config.yaml
model: "image diffusion model"
image_size: 32
conditioning: "none"
cond_dim: 128
head_dim: 48
qk_norm: true
num_experts: 8
moe_every: 1
experts_per_token: 1
layers: 16
lr: 0.0027
beta1: 0.9
grad_clip: 3.0
Rows from block 2 of a small image diffusion model, named by matrix and row number. Rows with one number within an expert belong to one neuron, the router's apart. Each number is 50 + 12 x the weight over its row's rms, rounded and kept within 0 to 99. All counts start at 0. After the name is the row's rms in percent of the matrix's.
After each expert's rows are labels from the 100 images, of 14976 (inputs lightly noised), where the router gives the expert most weight on average: "responds to" is what is common among them. Only what is clearly more common there than usual is listed. The data: gratings and oriented noise at many angles and scales.
# router: router (model.blocks.2.mlp.router.weight, 8x128), inputs 43-85
# up: expert up (model.blocks.2.mlp.up, 8x64x128), inputs 43-85
# down: expert down (model.blocks.2.mlp.down, 8x128x64, transposed), outputs 43-85

# expert 5
router.5 058:54 57 62 33 32 50 39 57 45 56 46 60 52 50 37 59 47 43 48 28 51 32 53 54 29 34 49 37 74 52 41 41 50 51 47 45 47 44 31 69 52 62 19
up.7 124:31 25 50 53 63 61 42 25 51 63 27 77 48 60 44 70 37 47 63 55 51 61 46 57 35 44 19 43 45 27 39 62 48 40 52 53 59 60 74 43 18 68 50
down.7 096:44 86 53 51 59 52 52 33 49 41 43 53 47 71 52 62 45 52 55 49 29 42 38 67 47 49 50 50 48 77 54 47 64 60 45 40 56 35 00 63 43 46 51
up.8 099:42 48 37 61 60 53 46 76 49 46 47 50 44 35 37 50 36 42 59 71 52 50 67 45 32 59 47 41 42 40 52 66 45 62 65 57 38 41 58 12 42 67 55
down.8 098:30 37 53 41 74 54 70 44 46 36 54 48 41 47 62 37 33 63 46 58 57 33 40 36 57 51 58 54 73 54 58 31 73 67 35 55 42 38 28 50 42 52 48
up.9 091:50 45 57 61 67 57 51 79 45 54 45 35 43 65 66 59 59 45 41 59 61 61 56 49 49 51 61 64 54 46 58 51 72 49 49 21 28 49 45 34 52 38 45
down.9 101:65 70 46 55 39 53 60 37 48 67 51 42 48 51 47 59 40 42 68 61 60 52 52 57 73 63 56 26 32 48 67 55 48 66 56 52 48 30 54 67 50 39 46
responds to: very coarse; filtered noise

# expert 1
router.1 059:53 54 48 29 30 52 67 42 38 53 56 57 61 48 52 57 52 49 46 45 47 37 56 60 36 41 50 38 51 49 49 45 63 47 45 50 57 59 36 58 69 63 35
up.7 115:42 42 48 41 46 52 57 49 63 62 42 37 43 55 38 45 32 93 53 25 52 59 52 40 53 29 33 39 54 49 53 45 25 55 43 61 54 58 65 36 53 54 28
down.7 100:42 34 31 46 44 41 48 51 38 46 45 66 38 47 48 43 37 55 58 48 45 66 58 78 32 24 44 54 58 32 38 59 35 54 68 42 27 49 29 53 49 45 57
up.8 079:45 51 56 45 39 51 39 63 59 51 42 67 36 33 47 55 47 55 17 51 57 77 70 47 51 46 60 50 67 65 61 57 43 40 70 52 41 52 43 60 41 61 52
down.8 095:57 45 56 49 64 50 32 55 38 63 47 52 48 38 45 45 31 54 51 53 45 49 61 36 46 41 45 69 79 21 48 40 43 62 41 47 55 55 63 42 43 64 33
up.9 093:67 37 32 64 53 69 63 52 49 36 56 49 45 17 48 44 58 46 57 74 61 60 39 69 56 53 65 59 60 39 59 45 50 39 50 16 57 46 43 63 50 42 33
down.9 104:42 39 52 44 47 58 49 19 32 60 47 55 40 44 58 48 55 47 56 46 57 51 47 52 57 67 48 27 75 48 46 56 66 67 44 29 51 22 51 29 60 55 42
responds to: coloured; dashes

# expert 2
router.2 057:54 74 61 31 30 40 46 54 40 50 49 59 38 60 20 55 44 43 49 30 50 33 39 56 37 43 49 51 71 61 45 43 58 45 48 54 53 37 35 59 57 65 34
up.7 105:54 55 61 62 59 42 36 51 55 20 45 46 54 40 59 63 40 50 39 75 49 55 59 51 54 47 62 71 53 79 43 45 44 29 61 43 40 47 62 48 57 42 60
down.7 100:53 55 57 42 66 69 49 50 51 59 59 55 55 38 57 58 56 41 38 68 49 89 49 46 33 45 32 40 55 61 59 40 48 55 58 63 47 44 32 44 53 56 32
up.8 085:74 69 36 39 49 60 47 60 68 55 63 55 58 71 60 42 61 30 51 56 25 60 73 42 57 52 36 71 54 43 41 55 50 67 57 63 44 41 39 70 61 47 43
down.8 100:68 49 75 60 42 57 48 36 45 66 50 53 55 45 47 58 44 46 64 44 38 60 46 57 52 55 60 52 38 77 58 42 53 50 53 28 51 33 56 52 36 57 46
up.9 086:44 52 32 67 28 32 44 42 41 41 65 48 59 50 45 50 45 52 59 37 49 41 78 42 61 49 58 48 55 66 74 45 63 51 47 38 71 45 58 51 52 61 59
down.9 093:26 32 46 32 63 32 53 52 61 34 20 40 36 60 48 42 42 50 41 53 44 78 57 37 75 36 58 55 55 51 47 52 50 67 61 68 36 27 46 37 51 52 57
responds to: dashes

# expert 6
router.6 057:58 59 52 24 33 43 41 54 40 56 47 55 48 61 40 63 48 46 39 41 55 27 46 54 35 44 39 29 57 53 43 41 45 51 39 57 52 42 30 69 58 54 24
up.7 092:48 45 59 84 53 66 73 43 43 57 61 58 60 43 50 45 55 54 51 52 58 85 59 50 56 65 43 60 70 46 61 57 55 64 63 50 29 50 35 41 67 56 57
down.7 110:53 29 67 41 56 85 48 43 53 63 33 36 59 47 41 54 37 39 59 45 50 56 57 32 54 32 51 31 54 62 50 53 49 54 38 33 58 33 51 72 50 34 51
up.8 094:53 44 45 57 51 49 65 38 66 47 44 40 46 59 56 34 34 53 36 57 52 59 53 36 53 21 52 62 59 37 51 48 56 65 59 45 63 54 50 56 63 41 64
down.8 095:43 42 64 67 55 43 58 48 16 60 66 66 47 41 49 32 27 62 40 63 52 34 59 79 43 56 52 27 51 62 34 52 50 65 37 34 58 64 52 56 50 59 45
up.9 107:48 61 48 66 63 69 55 72 49 48 58 59 48 30 60 32 38 48 49 60 40 65 38 58 61 53 64 72 40 51 45 52 67 54 58 63 38 42 37 42 61 39 47
down.9 114:44 51 49 38 30 45 52 45 62 85 52 71 62 44 30 50 34 52 40 68 55 68 49 44 64 50 66 57 52 62 59 56 45 43 29 42 60 31 58 51 52 31 63
responds to: filtered noise; stripes at 0 degrees

# expert 3
router.3 176:35 60 57 61 66 56 49 63 47 60 53 51 51 61 45 41 46 56 54 60 56 74 58 54 72 48 48 70 52 45 49 51 52 56 79 51 55 54 52 36 56 40 70
up.7 084:34 51 61 71 41 53 39 37 67 53 35 47 58 53 40 42 51 45 44 60 52 57 38 59 28 18 50 29 61 49 48 41 35 47 60 51 45 63 91 42 38 63 61
down.7 085:59 54 51 44 43 61 55 50 56 46 56 36 47 46 63 42 51 51 44 46 48 70 43 59 38 64 50 50 59 58 50 30 52 33 51 39 18 24 17 72 50 70 35
up.8 083:88 51 44 42 46 57 42 63 53 42 35 46 44 46 61 48 46 31 53 59 44 46 63 50 39 71 44 44 54 55 46 19 44 85 48 39 28 36 44 51 57 43 62
down.8 089:41 67 60 49 57 63 60 24 56 59 67 52 51 56 42 69 42 44 43 39 46 45 53 21 59 50 31 53 51 40 48 50 52 55 44 52 59 39 59 45 46 66 53
up.9 125:72 54 65 36 52 75 59 44 52 34 31 55 38 62 39 50 60 44 53 28 57 62 58 44 24 72 53 54 41 68 36 59 43 69 56 43 56 42 66 48 57 65 62
down.9 102:48 40 56 45 38 61 51 55 45 66 59 58 57 36 67 47 48 61 35 68 65 23 56 33 60 51 57 46 60 65 75 41 46 42 48 37 52 41 35 43 42 54 51
responds to: square grating; stripes at 90 degrees; fine

# expert 0
router.0 170:70 30 47 79 45 51 58 49 64 42 42 44 55 35 59 53 52 58 48 52 52 54 57 46 51 51 49 56 25 65 57 55 55 39 33 46 52 56 61 43 32 61 63
up.7 121:64 43 46 73 67 63 59 44 66 56 47 46 47 59 76 46 33 53 43 35 55 65 71 49 54 54 45 53 38 55 45 60 39 48 52 26 40 58 76 28 53 62 66
down.7 120:28 59 35 68 40 49 50 63 49 57 41 37 50 70 43 42 69 43 67 68 51 62 66 51 52 48 48 56 35 52 64 49 71 72 42 66 42 26 46 46 45 34 69
up.8 084:69 45 39 47 67 72 38 56 61 50 36 68 60 46 67 54 34 69 58 43 35 64 48 68 56 48 65 52 49 57 58 56 28 42 46 28 58 45 67 44 42 39 36
down.8 094:31 66 35 58 46 68 48 33 32 42 56 54 25 44 36 56 67 66 46 52 38 52 72 24 63 44 52 41 54 34 66 60 45 63 52 53 58 54 46 61 66 46 68
up.9 087:21 45 46 39 53 37 49 75 43 52 64 33 57 26 49 40 65 38 77 50 57 72 44 41 56 57 64 52 51 44 38 56 52 59 54 64 65 60 45 53 40 48 35
down.9 096:67 44 59 48 53 31 68 68 53 29 50 54 45 48 36 56 50 37 53 42 51 43 25 38 32 59 35 42 41 50 43 64 52 44 66 51 64 67 65 50 74 65 62
responds to: square grating; stripes at 0 degrees; stripes at 165 degrees

# expert 7
router.7 059:69 62 55 31 35 45 45 46 60 46 50 53 43 52 33 60 56 47 36 27 54 33 52 57 44 46 47 51 59 59 43 39 48 44 51 51 49 29 35 69 55 54 35
up.7 104:75 40 44 50 58 66 45 51 78 50 50 43 45 77 54 66 42 52 33 55 59 65 61 35 33 55 51 40 68 67 28 62 66 77 51 43 30 43 51 45 61 59 66
down.7 107:44 47 41 63 44 51 49 45 52 52 46 45 55 40 40 50 44 41 48 41 68 26 54 46 25 67 52 21 21 61 72 58 57 34 71 39 59 60 46 36 46 59 45
up.8 118:67 41 49 57 46 47 57 55 56 51 62 53 54 51 53 43 47 47 40 41 53 32 51 47 56 44 51 60 60 54 59 54 66 57 69 62 36 63 36 38 62 32 39
down.8 128:37 50 53 65 53 53 47 41 40 65 49 52 68 43 36 47 40 52 42 56 51 73 54 40 58 61 53 45 44 66 67 40 48 51 32 54 48 37 64 57 62 53 59
up.9 117:47 22 34 39 47 64 53 34 55 67 35 41 54 63 43 78 54 39 72 55 56 52 37 54 30 35 42 45 65 35 44 73 44 46 55 45 46 41 79 56 40 55 41
down.9 099:65 45 40 48 33 61 33 48 53 35 48 46 49 55 56 69 59 18 46 49 50 40 46 55 25 63 55 28 48 57 63 60 43 42 38 49 64 51 15 49 56 54 52
responds to: coloured; dashes

# expert 4
router.4 056:59 70 52 32 34 43 43 55 46 51 48 52 43 64 33 60 39 50 42 37 58 34 43 55 27 50 52 38 69 52 52 35 52 51 57 40 47 40 30 72 61 52 22
up.7 094:43 66 31 36 40 49 55 71 44 57 35 60 44 48 56 53 32 47 49 75 50 73 55 57 38 52 60 31 50 73 37 55 51 43 48 61 49 67 49 71 44 59 67
down.7 097:58 36 45 67 38 11 54 74 68 54 40 31 57 41 50 40 49 48 51 60 36 49 51 57 28 30 62 51 51 55 57 62 29 57 64 34 57 61 44 39 43 40 38
up.8 125:50 41 53 32 55 43 40 58 36 34 60 49 42 57 40 56 28 72 37 66 53 47 52 79 79 54 55 61 50 49 46 52 44 35 26 37 55 53 75 47 48 50 54
down.8 103:64 57 44 51 53 76 54 53 68 54 55 59 58 47 46 63 52 44 60 60 64 70 27 55 58 56 39 32 63 50 59 61 65 52 55 76 57 54 00 28 53 62 56
up.9 089:60 43 39 51 15 52 53 48 43 35 56 72 68 21 40 48 56 58 28 66 52 41 51 67 48 35 48 79 38 54 60 41 59 60 63 36 45 34 27 44 57 31 55
down.9 102:34 42 49 46 66 66 60 51 49 53 75 22 79 49 54 54 57 56 55 73 47 67 37 42 45 54 52 50 75 36 52 40 56 49 23 38 32 37 67 60 53 50 33
responds to: dashes